config.yaml
train_examples: 197500
targets: ["colour"]
fused_qkv: false
slots_per_expert: 1
layers: 6
width: 256
steps: 22800
Rows from block 3 of a small image classifier, named by matrix and row number. Rows with one number within an expert belong to one neuron, the router's apart. Each number is 500 + 50 x the weight over its row's rms, rounded and kept within 0 to 999. All counts start at 0. Numbers have three digits each.
After each expert's rows are labels from the 100 images, of 14848, where the router gives the expert most weight on average: "strongest on" is what is common among them. Only what is clearly more common there than usual is listed. The data: pixel-art sprites of 400 made-up characters on tiled backdrops. In brackets: how many of the 100.
# router: slot weights (model.blocks.3.mlp.router.weight, 8x256), inputs 64-127
# up: expert up (model.blocks.3.mlp.up, 8x128x256), inputs 64-127
# down: expert down (model.blocks.3.mlp.down, 8x256x128, transposed), outputs 64-127

# expert 4
router.4:559535544442385502529437402436482539501512497467483420524528614581420379518499450528479516378448495463371504470462546479442512486388482557480571471546516488565457536527412530490491497541525543
up.3:541580495458500617507468458431500540590485510553478479493478453516560485516510509548505490445596511444558447532540498566492472553407489586562520505577554451523463463515524483513418434554485463
down.3:519429461491544432561484595640538522417469535480544444490449591465481541509500373459429506497423499431464487570463582398418513408548517460423456541458466478465503500411402454532527483409574485
up.4:566494467502465521504496552542481490447480498518481441420484463547489410465544458537462545533501529522483446574475397467498556515495524543492520490503379560494547516511466581550602562491571540
down.4:459556409389447505617478471543457501477530522596564521520462457559521474522505451440499589505501419466490441527451468466465474569433516487481510484453450448513501507505473524475445560475485506
up.5:526546498543447483536540515512509471493511467492539449464554471568504447503532464558520544537522485520498478540483375503500506515435532476536533472583423637484536523517512609573481506536580561
down.5:457602412412519461551474535562449492510489549552572461495535459570512547514538424481478582496496422440492489548456485476515534490573490508524479484458454499465467481485462547527468493416482563
up.6:537505442512531470565550507492489578562492614478524444514404475480578516556507465488506532484475539475543546455472516536494431412420564537438456455503414439464401473524411541499675464504504565
down.6:436435491348500491532463462525455555493486552528497456492490465487529465446499450632576437494533472498489431479546441483517556429562518577496433523493477508431397497477527463541466393590643481
up.7:493431582536444549561514483572481496553529465466446392402529457485554503519451415519444496530479604393553426470555481580445434507555546610548518556515501501450403445469532524452558438551509498
down.7:507452452442568505503459556487494520525448512467512531431440474524519518491583457506509491566518585422519475475524583399438507367482563581426435452581452451480464506478458452509520398440607465
up.8:466549463471488498498469446555465550524566521572609541567520537469574597482518425480556386500498545480595499428509462537550532450543561533546383475429502531436527498462507468430575508535522502
down.8:530462448537573512525494522540498393496493445514462486438468512441515511603501466456507470493524577486560454453507492431510536476458533509446456539489458488492407496498605469513512527454582549
up.9:505524491452530508506482403573402580494530532528531565504571595524524593504516454493509484505444482427557455512431420533525512537532520546508349515533473529501513534397452462386553510499475520
down.9:532497444491576568563509487556482437487510412537496601443408464492446526535450544487419491589508635452546471440456414474449543470502548448490468563511422556528458496551593441506521515538594497
up.10:440512458509468488517516520460591381510504479500545526462463411558445470462523547533482606500588488471455457530481440547555525514447492498564559587577461568504461517534514589555416575493516554
down.10:473572445414448407477513500552525488441533535527452500531476565482514523510522521434457577464481495406480585585462449570426520614465560517541446466473456426494581496498492408502499535436417504
up.11:526481459494513403489555444540490485578554484502521486448505504520506571486535480409451482559491607510485596464512534529589519454564573536473484561422474581485489497486543467526512563486544567
down.11:619549476514524465508445455495507465534464466512521431470419471537608531569528518472547445491502594529492576535494466507536552507429520540457513523454453493402526473600550424632561500472542547
up.12:497444573549505606543510413482608497549496479364511461449481448480525505510523497466440493512461554484445550508460483624502407529522578511553556584478472511429452474516547564511468499491485561
down.12:472512387271515435448450434559535538535448499506456522545540588420550474535453478438562476433440546354465466513413502526427502481544543520437382484554424466440482494506439397540518521439553454
up.13:509443494475456489442485538465433472488516492519448565518548537398444522552480543494577432567468485579553532507519538441480475474484471403438379502412484475494432488526496484479528466557510535
down.13:488452537539550543576554517499530476401465566474420526462445469433531533441547480474535472495465541415515512412467514497454413456570471490486474529464476457534420422415627528412457486456546434
strongest on: purple (96)

# expert 0
router.0:490539453435481470643451467481415524517522579459511563518451532549473417459524448540512546512527405474477542540508463560460555525423516492527581448482448525571497480575400581514531467499528482
up.3:441471447542504556555550520493516472611493425511530496465438542530473494435557498545492505393606551486444442455537497450494389391521514486420456568541548527616399544416569497511444619502493502
down.3:449482419489504546573482508481481495531549500387487480438417508546544516411466483517605586479501529428462479435480582477449429504443428454387441476518567510465417474495499393487438487635555483
up.4:508470509457523504396484493426491532465448558544450554542501574436499495525490587502493495458502506466583513440486552409551534420505480546350430418557495485589484526509476507563518411495513517
down.4:541476562402548438499454472439491533549434521422488454502476534439473492459591510473568541483510463500546528513467527468545510507584501554495465527474551392485556532441477551453535435522493479
up.5:463531442489596500503472525495507497490557569505501518559523452587522482359543492493479524534520486503471435504434497502467544479470425485592659592564418465489555597544438543515558477550463538
down.5:499415506405542479496511442501389532554439460579516560566536468431583420542461634488542525488466523497580525519491490568520358436497505483461486480485503472607481407431488567572570542449480564
up.6:430532443532495480580606527479488528644496401487530508516438516469481494440547478491521479444577497482418416456482509475420397450515499452444438636557520491549462530427527498517446598556498515
down.6:456477476504473520565464517481472575534535429420550518471409511528547509404414508508567580499471548480530467407515535517499479468480425434418418464526520534491404520431499364471432494565542476
up.7:574511409518523476453563467534471587482403433477529419462530506560485453550520473468511516607496531574412517506596600478550525498468483528403534498548466539549441458448468564538453492555509547
down.7:401516440463402512494460496534505497487499607417525512492521534534510482535446466558431465625524400550472465556444498462453517568515458512524505591519570531456443493518483540503447579571432590
up.8:530497418489509434404514408478417555492471463549486517513502614452478562538511522429518489519393485488503561435532489487565543411515548501359392438457540503506427443492449406525558414465560499
down.8:499443572537533481450472589485589524506381485482426426510419609519551563505441496439475507456508626417591424467530542487516538463535480539521489572524481479483517547424540458475536449421532425
up.9:496534469549507556448504461507480533452501416502468513495579471514598546527483474444491461521575494502479380540430554426504580494429356513521452484554492570434473436507433442421459385489488457
down.9:466497457582594558527533556536632458484514538483440540435574486491471570442500465501442484504546488503476510478457589475404465486441509515507499579544515511462488557602464530426552547534403516
up.10:523454603512545551372475552470430453491494495566477528456481480455473505477443569510538572568510530426525523528575439500498500511535370493420527475469547492473434522498538514523429492511501473
down.10:454587446501581548520441469442570507471496612394511522492498533484474492491590494439442425483542466460473625459454593508529491510548493607491534581484494463520569507441458605426519481456429546
up.11:565575536467460426443458535492581449504452452578509410468456547436435506482490595543503513518552458494503532540535541479507489537471493546443431480570545526551513524545501508544456578523515439
down.11:422570442411505473504504407614427545572573496497642534439581437571451452581497480506486472497476442594401513527468492462488525521451510461466564523551413504558414458518467566504409517538501612
up.12:481377464491414488519468452485505423521513521464556547416453544455470553539478499490541504490527590468546592432536534480541432491496562552421509431441552559502440507402591512356432547448539475
down.12:569444542397503472484523462428556527466443579460436483449467531418495424469561564471473498573452511497574560452489469459504481487490431564489561474429528441507578521526523501507550482387383477
up.13:501474524465432579478452466423525419538493533529503544489403493488486515530447532499440504442507580388537489512512478461445440574499565518502509407454610518457490500475553501421502563444525448
down.13:546556492475523447580396438509521492428530547426510537436519458462364411536562556502455428516471501493500546499433530498492525508423543551497551485426444487544579563530483590535475459417385485
strongest on: red (100)

# expert 2
router.2:512517484567413487542444524548417445450481496453460643501597569509438527401409484541466535487474489581475503481496457485503505489462515475465506444530565544537478550524512527499573610587498501
up.3:545455484482451532432394483452434593481513517498536488540544443498487510482431425558528472526524501507519572670586502605524577582535466479428454475472461459419544493469431439450462538526488525
down.3:519508548473491509490526553479519553507491477485545532588470560422474593543431527574529563493444518489599489467508519456388467512470595409441445486508433431505475507522536448465463496488425434
up.4:529458371544603480546577464532548514430502578438526527504450534493572539555538446475450532483415536429431475455349515429470469534517499523460552512483467430515505567415482490544551514478557558
down.4:502556458517447521528441398532451476451537518529500542529421541462608596520505493492490536484575543529520417442508409617471481506575554442448409538460492470502465553524521405517535462571581511
up.5:519446384505410521535552465554468521596519559424554506464451513514563476439624447516492517462454526519417506445460522495534422371522485443407439494487489492404526601464443516541553514463534543
down.5:488510566387585506506552492512535487499490481526534493504474456425513590603453497489502467459568545483543501415580492473491553429461538460487502515534497485485418468518667377492427390558530516
up.6:465502540512501568441448533470526539537403384593493513532555468440464506485459491558512509551575411555583547483541525541546574494438428461525561437439484502507507538555490469543466441535476558
down.6:542544521445538439521471544461500510460443495465451548513484541460511567547531445529581529527552436471449588529453530476450479513459599480560450522454392581464548466493443513537549483524481538
up.7:562468495474448546471488520521482610418525562495449484500498436572557485551493444499433406487436500539572465539577490606541543568498493559495547457439496534445608526509462475504574480443496487
down.7:602540519552580487564469580445487560467511488519516590595434620360402554549510528529531580514506457455514538532482492400392470506498498479435479459478421444545533458590443487454503460480488523
up.8:400524427505557440564506395617491540564530432469570509451484569544496526472589501451549525512449536470433419442542526482609474457472459465495544561538528555480461575424483500526411545502533487
down.8:385440499357454505508474416496521528587455562507526404385521469525583513509499460477511454463518510523408466473513518561558572454523577540537484520538520434536465541518565394539494446507544496
up.9:526445420491395523570516539448499508514522599453586531556451387527465483457471457541440520462410599413570481603459490526416404434529576534492468425468491451445571482478485483440435495408517482
down.9:531551541461462528476524470486461504541574478494537571523528553434500534503429528548420580564469490496586429402466457443464511508407527459495463416583518537521486520499530351413425531523404489
up.10:436539394512527437548525435549497562573468451466540492503496521564488508412555514522594515457468576513436437437483531425570434486449511507527546549539528550508447561404541496536403524539452450
down.10:345470525388501502504512471493503440597448511450511427339499466537540484510539478493503451509500530497435505470546527583567519532528574615570523519547572474510470547445558497579459481495574509
up.11:502433516507487596510466494414493453477501436423499559528527494506425516570471473495507488555551561515625488506560430616560562514514376515529530622535494561458505547488590499510508493487484457
down.11:637485492423487456450459500480550568492464564489436501495512569406506506534497484535586587547515440561499587532497523505511486479474503501512459483516440481457602456539396453481539547519450518
up.12:486500553500515523577454574421498468544478495467452517469442429467516492507578550443542508524500548410591503494480460504478470459430490464449380499472415491506400401584452538644495472483541556
down.12:453561490512452467566454501460539494535504513497511419450484388468387535484540398545438521514504463488412493578401599532441522518473635536491417535466487433547515440548507493515484514511569541
up.13:558493504476499512411478492466512438471533569481471419443523533511516430518435428585385444455525468565595470499524456569471446527506515509545518402559486437597513518564558530518576500481519466
down.13:511525459454492507513530516491534508357497489500569557560509628446383504444515469477511540565472541489553535471497560509457513514547440522473510490518553507455516435405482563470464511422486457
strongest on: black (100); large (99)

# expert 5
router.5:439549462551565472409451542518501548563501502448582513519504559570412536554587522541567447487580482483474507566489428524543447493562475470415575443536417430551440435500575498493448534477549529
up.0:521543420512539509484510480524487515404470469543558490508451458524459485409547356492471513431546522537432587499556496572503388477510579444434435606393531476491501544505482432479506503429489506
down.0:535581411467443484511564417577460523464499444595452485558457447484522521578495403533568511459519504475460532550484505486495413526516528405503441553515521470520511541526557505573475548579479539
up.1:507468530421484495515490548445556491451538489532349494568569456505511345536486509507517480509585428562571440522534516608504469526469586481484487500553485387488538558568512574576590448406493379
down.1:444455547479506519594437641496504546499511445495520517515522495486587556491476533531514456495517547458593435448547491555458471422436528509532490538469496500470457416474575365432565459512525436
up.2:614488413477486505401517478465519507406492480487522484539524482520498540420496390516472501529486467546488623453578519612547463426485560442551460555397499568488484521515479489425468522483404484
down.2:457471471569573532530597452524427476490506469438418373505483529493466490566562521610560419467508432514440521521512520501473458578563546500486461498521470436520553456489537607527526503584552475
up.3:532506499440421456439554413492524484426516429552425485536500647511494466529484528445422519532365493613488501473487513491608552556485441521460547457510560560518515550516541500531477460548515548
down.3:552544485448465462470492509437553501534461577524421526503447498467495508522506558407491683499468478481537518483507475527485474515450497500484571433468532539521518497534501524478518551422468539
up.4:516477388539525482478555484544497555471542547488447547533556541564508548384476485436479533556467405469499374559409538472464514461497594484567580463481521440512584533530502461436535575487503485
down.4:475410478648520512474520501539545442579493489505503524445589552526505532417472543492512476585528449428618495570497499436434425547473493523396488470485421450580482395482500628519534514381498423
up.5:550496447507417441433486389505498521453520488529446535552521523500436508423494465450467587556509480627443476531630457559511567454493391516510529434539504597436507554474508501518498530574407578
down.5:614523633500467515447510535407573479463439622523421470451409525471492486490569456517544566506494488581470559497489526539510515549480477497475537443468516485494590419535477542407470556447432483
up.6:490539531443510510450527540496535457485429442533411461519525405466464436602456508427476485496508413547512507478501508539497494525412452483535517530641494460482462511531503480576564509515445358
down.6:440423503507567571534440597448505498530503507462513546446466439442464502432494586498452512505569512456584403450479496588495431467486589523538539521500520533469579524470512526458648426404544427
up.7:401498532619545529551469519531537554506501456481442398480440591529563508594527472557450443446524413470541432477491552458441545490540440596557453480502532490435481497457546523475533458526545531
down.7:444447504496526414462498564582502507527456477455529607526579488493528580492434545424529475640425612453577415434561488444482516376509510468392480482542444563430434476493492420468498426416536454
up.8:547472544512488437490573511557527536441359468521418514536538539530486472446446463494544445618390437572439561517521533436576548488510434480538586443495521541517576520503543469620414533481541485
down.8:499506555549490403404514538422507403525484517534535521519540468384546515487499461500529571518584522528505534485451544527456422526417479492530533496559473544494499471490527485587508515513474667
up.9:527485520486538523561482582499527507513522416440387345470511462544598470665547458550526411488545510558563466492481472673489481481519548532513452476461452565432482510514558527497692445492501521
down.9:496567545436496457471440513418511486540459536460498567490435531457504487439428572516524551530504588397540420433517495510472527565522441549409464404541437478498472480488429415464471463503538481
up.10:518448559422506491625496591504545474498472382555453447499471452437512471633481504501561486553555436531599470522402469566482466494457622540492470486512474483444489423526514562516572417446514468
down.10:477501494375510528492477451438508582538621544361491515514470529518496516416431540548499456549434559428539344525585492502488431507501499473505523529549473459484440492485426413512522436517544484
strongest on: green (100)

# expert 1
router.1:504523576507450515506448428560418529548532467450446537456529495472460538459520495537477584550504483506604547483516489592509506540482560546398513480497496565593507503572524540506451517505517475
up.26:493557484628499497615547493451528504421472552501467527487462474498511474451461484447560490512482483469451478524433535493444502498527460506573529480455469531528464439491587551593466619478455545
down.26:597422589549482496526494581577477521508444418443491496479499538472553558448472492521551556510405516564400571550416526447602510450571479449406515482387423456562463470506522474483535611465538573
up.27:507517547488458503466513522476500429400488465547528563563482450483541460501445568475533547496431523630516564556468491531513545585434493440542555474502500503403505529555539521461436492540451463
down.27:492557591507439484544499550505530497436463475424546526477439541397538509460449431448507560513475536413463515561469499422460395560533461460450449536462512485486557492526413485436475535504472453
up.28:456571434515571495544529510529489522472452581559539508554440507517452537478468470462623503492463513437473508375440558408447459486499482575506511516469500496588518509540471546496483603499519495
down.28:536545441478517403527479497537396423372499510565530477521469496506550506566401517472551423500496468495523590397412546494518464467483539538492524522461525493557511471457511502495461516606526443
up.29:546477537511526528546498603432535484499417466533459525499437450440481446560495547528514516527488479521480538540394466462540561537533515490478526522414384470504412537594497543511541478524518599
down.29:491449556448437462544498625443552487470528543430480551527447515447533487330483499503486573567415523386508472541494521419441474463497445464462407469427471567436543505547463465454478596439480466
up.30:499463465513559467547481500614445547491482532474550484521501527515465560450505399445512512511557437531456473518597539548507500532551515531457562535488520453492443449445527448514494663510514517
down.30:544655535526579437438501615479529538452550520450543519542497553408500596546528466524571432468497475503474525461446535472426509529594476453450539474427453389519530503431430482551486476492374556
up.31:538494427491485499437531595510499531512442503534502481529529469519490582493484502389400503481475475503517464512449569470396631490544537520556442522504463539490436422561434449443548455529507429
down.31:488515498439544463463489521455557498479474548497518479503527519502416535517542433451503452422488490506424529549476571420490506492522457486390516556571516467463585520526433489566451496494512533
up.32:461452465459412477548492460488473414510565508536598608472411559438379581426545478526440546528494443395536418444463474419467454453446537556582479517561429553395425461563462510489461617516622513
down.32:508476614485540429507494580526517446450542489406435511515531536584512479449573523554509519543538433454523555436534469471466431557437410407460528484490505548516478513489475429527457480455507449
up.33:508444438549576510488511485559538483546517542453442484492576582546564515461606434435435409525592546616485480542513488548526415440543438561566542561496503511435475487500466581471550447524423551
down.33:530534515394521519442492499370513484507441571442493434465444418553470443553390553561581549447470536507551558554513459488493511563432535600499553460498484436396593501471497582522464442464447552
up.34:507585490501558431550509515587451471514441546585543507518464507482472563496470509424570511533468509407496510453449515355485468484464511557511533511485519506571488481510494523536486555512452446
down.34:535488485495511406537507492548408452410494545601521508508457511433576536562434525513597488440476422462489540475405578461409491466442563541507509531530552507552537421494490569562509517544491457
up.35:520442549562530547573507472561469499526511513505515500478591511548511530529568549521533509577481574462538412602585525566561518406544426463449550466515481513532448487413409498530522514489510607
down.35:546518507482589565408459519511457459517470442438572491456534376536576519505524502563457507533536517470507480553567523540466518410432500567482581528501393535508414479480455486493541437496553535
up.36:485445442448558484396473489516474533458503522545515494537530543457427582571435395413417564584467487504495534495528578504439600512512498511457434464579436494407435449525376466460501481576543483
down.36:469622522386568499525453493447504413397528421474544571489487496444431472508473527514492487464568502451445530519452549474423493527470475481466550551515516454443441502525513481579421491459520521
strongest on: teal (76)

# expert 6
router.6:510557454438486398457519415618386459526509452542486523519569506511517576558455390443569466579493480486475616423510478527530519517518531480451418520514515568566388462551445503439450511512478481
up.26:488519468531522481498560429533602409461413536524512446567365451475420510480544542440477560464496611437473523490450508507474465529434448483534481527483360460535567531575545486603525522482491545
down.26:469424522438523423492518501596409494592494501500491507511473546445509506547519517473554505528468495396563501484492526434386464421475493477521472523429518483437474507460574425473470431525511478
up.27:509451547475424443621530508461523467504579576493563474495482441488457500427455529510458577559451526435610482489489504517427511558480575549547494491475486518510477415456501464514459569477475431
down.27:517521464433573492504478462506485573452503422565466462575517452508510514521578383471507438474535517540460514592460482521524569511509362477552507579477460511457510514480520380602552383549587466
up.28:529482521533496507516506457505518473413517486485531497482498521510547508467582446492420360522503507437440553538465481485412417480471567512463489462467381487484447473495466497566539565509555547
down.28:497470469453455428430534423527526507510574453460525459539463547342473518526506528518495476498515587403478599491446525508390452480475573515402453543519473464422451469522554462538496526525475491
up.29:555523476499465545458445522485478562428553506458500484465512413528523471448500481540516592476477519546530499536513526574612451490584539483556487517421585473511670522484538464452525478462537481
down.29:511619484487461560537476500555478584414507532497530482479578416570475476401491440523446479518551385505438440603544438542573514544544452483520511544476532514569524532500470428454437534500578430
up.30:449445424542527489488512472501529508470551510520467513455559505510514505379555451504353404598482450531548503522539486522460471556545489572494513487532391502456541463476446507465563493488552550
down.30:555472567555499516511544521522534455524549513437520465450370417425503487589502573525554481461487564393544598444479587458394401534434473536446499509510452466419495391471587554587468465383413485
up.31:495539504544532508465464491540562577397550498484490526486493509434586504417485402481445476546608464558453440535555444574417466531555451499556468524453446462407456487473555475469576576553470537
down.31:530571559523503484506542499435595456464533467512466351459499432509533453508430519554519452420460481462466596503458570425519449628475518525512526530546523537531549460457548617615539441468426439
up.32:460443506514529519471481529503462586535539552445479433364507496621511447426529506526523486501501533512579527485561444537628565411575526493529556493462603573551655485516584487456492433490611489
down.32:510655464401495506503489462532483594473445488552485548532478463493525529477547440490452520543471491522470478493495498507524484650516453429456539487406556478594566512524431456525523558487468586
up.33:546515536481414453418476471438564424491527431508430498481492534479465381502462577487456563509445464561451521574494463560423568624510411484532547444505546532432522532554564489601459498497508503
down.33:564517494455402439470490523447576454443470593528414514475497566430513484478526544463464609555418487441493498529507538551485421470456552527538497451552533568433620502523406456487548547488478492
up.34:512506615415511534428433514492450453483483507544508497508560427447398471495437545546515545513542443478528558533539449547615495562506429453532505534444537489605494589546508409529385509480472483
down.34:493419374480577469497567432548504529513534514489593548558505514514475538454604427460464594538500490421507467510455542447438434437436544465504472551526457571501530458492431459485566517466553501
up.35:439517506557583421462575512605506501589406506498470490515522547528495516465521544453443514500499458458495485490508593364479578489515467519349527568476496470615458533494548464490429495439486512
down.35:481494405417545591436465443513468441538442415550557535574479532486570423554539521498452565501454600443555548427453481496424435402485464495513454499493507509472518529540486582542535502487503550
up.36:454453523481517466523485452537490470520524484503501451450535550486508455428452593523508511534405505468527455520476512462500503518517438461407578521526556585566577534540528448527522457473523534
down.36:509512436408568553466496515495529473511398417568582447498500415498508490529619518503428570524434537464599510508476512465544479579432541500557480484452586488514524511497470631495527584415529503
strongest on: orange (51); yellow (37)

# expert 7
router.7:525423555421446503523467489446438470531521514441489561465541533406518465427541500494559440467518473513604496534498424472495428487527495482454404507513557494590451482540467397502504470498482450
up.26:464554458526413466486508480503544532585528461483533550521458566483586527464508501510543507469405476519469542470459569500516447480379417401464517488577481476536501511501458639583494477506519537
down.26:457504478286461464490567454408538479564440534487516478529420498480456536496479544506532551548479465430502475527490527462440491533537503556548425555464518460485524516527532531476581430516542515
up.27:467495423552471409451495466531436488554502524482553522516448530479516570525465518453501458503489550530494478452558551512541458414458442479432518472547473514549408497526493525588600446432551505
down.27:432514410344484526529570490479515519448486542485499511518490461507464518490443534574473529527502411468556468468448569498502417577431623526511443562450507468498499515525470493468493463582491528
up.28:380503401546488465468498467597483537434527420567530465506551502597530549500522472476505522564586511565529526474562470523605581476456443477562465571485415523486479552481528473474489488482490556
down.28:513509612533527558542489531453590474451458564496461430466503466588527446534521548527492519456482452545543506527486537504586526619459465566490505481483564415551554516524440541540472440394461383
up.29:466451469498520508450525443523485490548505470467539583496547551521491511442598515491578478493483518519500526439536489470543344419492447473504508502512531514503498568513500516576431509516498467
down.29:457437507300488513520471507447565494599466539536538450451470340547513470495530618527545556578508464564478443522410486483571538554367555505458472468482441447500520438560440544523579467501491529
up.30:433588535497518584557511554439599465542533545438481443513393429499457450477524508492430566434531511373528459543471466538419468506416531438495462493506437399475506439535476601554557482473516536
down.30:489531538390496520461375500418551447491411520494498447480464463507548452506516504540576433522491506478421531600438505460477577538499534627474536525536517439538607549460524557481505515362507500
up.31:479460579524411450450470458585570473505511469567540545541545522464478476538540521477490583572468477430503453525455482534502571544523440459463528558495501563438580544557530483494415499545511544
down.31:500454462391474536413522467444443514509437502548498541509476548456495482564499491524495622546412593446485540545584472572543503473510496512535548533378539499472465501465495448494495544542540525
up.32:457517443584526507551563493568495530372445406503467488499458507541555543602547431473427512571545518553477520395574478499526570444569511474442493562479456513371447597445534485520593552532579471
down.32:523585550589503515511545510474480573496498530496549431561532416567517444572432590555595416414535452540480509542616492548565502499545478487454544527472524428507477423477484520534466526444512462
up.33:600612327509526481516523442511479517519548541553513512467508461530540505594514459483482497548498451495498499586562481556532494531422555527482479496554460499413506434527404477529513471461530561
down.33:479494453506545592506501503535409578501569462457465547443474471477606585438436451500443429428598458492598479492632543470405473457545474514461425522481530540489498441548446386504411576546497431
up.34:467434503510568500445555414490606495504397419496472500598551496507514519488479548427461553485478594622581544384521583443614495527475538478525615521501538445488381533506602527460469505520504513
down.34:480531457480555519499522509427506539574417462552465468436505510512427489511421442420529613508426549490540515496576522572542482489558568498549404538467494519550521474404484497516521524545496503
up.35:542536523503386446455516405547490513531456438572483486605589533496486451568494563504570542577413437540431526562484498504605636528479432428495536461508500560521554505530488435590433454540495561
down.35:463395501468463478387546465466470533492521524498499577553524592455541582448459470462447625603489480461603510489533412497455485439516441461513485513464526580403520563496497373436485521532478552
up.36:481601508558578506480521490581469583439481479597519492513481460524581528530495480563494450528513412606495466454596475550536544595516495484458559415494532435535567522510550527536534592479557513
down.36:550581553436492526451469537504493558553445530515451559534490496393439489519480515523550426463556512565528555503614465588509456580546443474472510523475616461586591445450534512457476605492459478
strongest on: brown (88)

# expert 3
router.3:467499441467575513626536509563488490561531423503473498412531463362498513521484560445501506512547428505557523540548450494534536504486523452432493531548535443503449440574466380517440373509652520
up.26:471468521521486540477422516475470518421566568476549579460494508503592466505472558600468476519463510457443474605511463522451486472462442457503531427452516419511407467455455497519454459479450484
down.26:552451472529509525517488429493441455489498515456591579514474453456472527492553487608480503477459471456440524470535597442417383406561504468490545460435490552447541478479491435462419498495468480
up.27:441502466541437586545507500475481523492549527434588512512433518535510535455527419522517499459525507395463512547538384546479426555502563531508450508592470526560502554436454485522532592531527512
down.27:412472443444431510565557447497421506441557525472509486554466486503485472504437529507522463563510491465462426435534584491528536472529521424530508574468474592487422462485469409526426465478512511
up.28:425484507534558492494496514476458536435470449491559506485522443556470523461589460539606502467579529577404481466561495546559513435532435466515437583452514484496500593339619489482425502498481524
down.28:520601463501426521511540527550441453436558416478577585554457480554497585461486495443584522558527486472511490474469595469565517495453418462540513450501530495539437539475479426551423484537471528
up.29:504468451490533514504524589496575585516471529524495501444442498595400479435533548509472496397587512465535527551495493555438425419494522450644490509510447518522476483497548501471473636515484463
down.29:547509439542487515557420533438531542506499542419438423369448485566493505416431561430576573549499500527494526394475590545469467522540518486463461478463533492435462596546513371489566425500515507
up.30:470455515505551502488492530493507412489454542526439464494473425528482432453387553531538520493527542533536515463480493509462467591467465600551553535496611514457454545518550534482456517494494439
down.30:496533488472599553473491537507485556494453523434622528509451479441462582517490497504512406539476550403604489480475629475503497427514528488524447528470452453481508537433483506493459488534527486
up.31:521348541511501539491567523533506529516438527441444388479495534513513423585455508508468469502406577489493411524407504533456495521545547574545453467581576509447476561515559495447648494451497453
down.31:415569495483469471571479533507437517499504571428580559551479497534466546482504469528565462602482481419473479523442581440508517474543472543539502395527450479523494537469428436511456510501497489
up.32:533528492498528485535567523555482491439499499583550535545451475509538545550391498474554451546454490455569498389378534407482488485458529550527515503488499511579579481546489535492474523422445434
down.32:574469507439495523482537549596468489456499483580595536523441515435549522584464457496544410485474575465534454453514520461499540381454477434488482541545535497467549456466514519522492541528499416
up.33:486431474483410540532541520487489546479464501479487477524491499518514463519562395552512508483531431529462501467477460457518454438548490520447452448567394462564398493505449525584571434518578598
down.33:444487447312510475565522424441475589545512471479533471539480499526459445448544514522509568502507457452459467448479558490586524487558610446526496562496492574468509484501511498544386472483529572
up.34:499483496537475610455531525524496475396481486493435504556495541494524483573514433523546490477460475424447528536476375556493410583509453518527495505518497500546556596515439532523578469519458551
down.34:429476437438450499553518398484446529453514549481452438489492488528496459499549559508555543563468518515467425467505534503549573506528601462495448540465489619442487465511461522509465509457481545
up.35:410495518543455531573538529323504488532514491464535487483421456545413450414522559577570512436549524450479510480529471512488463433494530506553426487536497528515495451420574516473467566548544486
down.35:461542507455422525601485538525451523458548492423553520510514546588506502444408608523525486552481463473530436370470548460453512477455450454495530471491458532492434474516456353539394463578506442
up.36:499584473500476498537546503525591525525487534447482492555524504497408440498539439482517515438505467524463548575498525568426387500514525502595504546482471460534430530491537506422563620577610472
down.36:480488527540486504456537493492574568472496517542502464494515413505458547517468509411469468477545546537492489414545502546450484506537591495415510594495492468448470575545547276481581464588554554
strongest on: pink (90); large (90)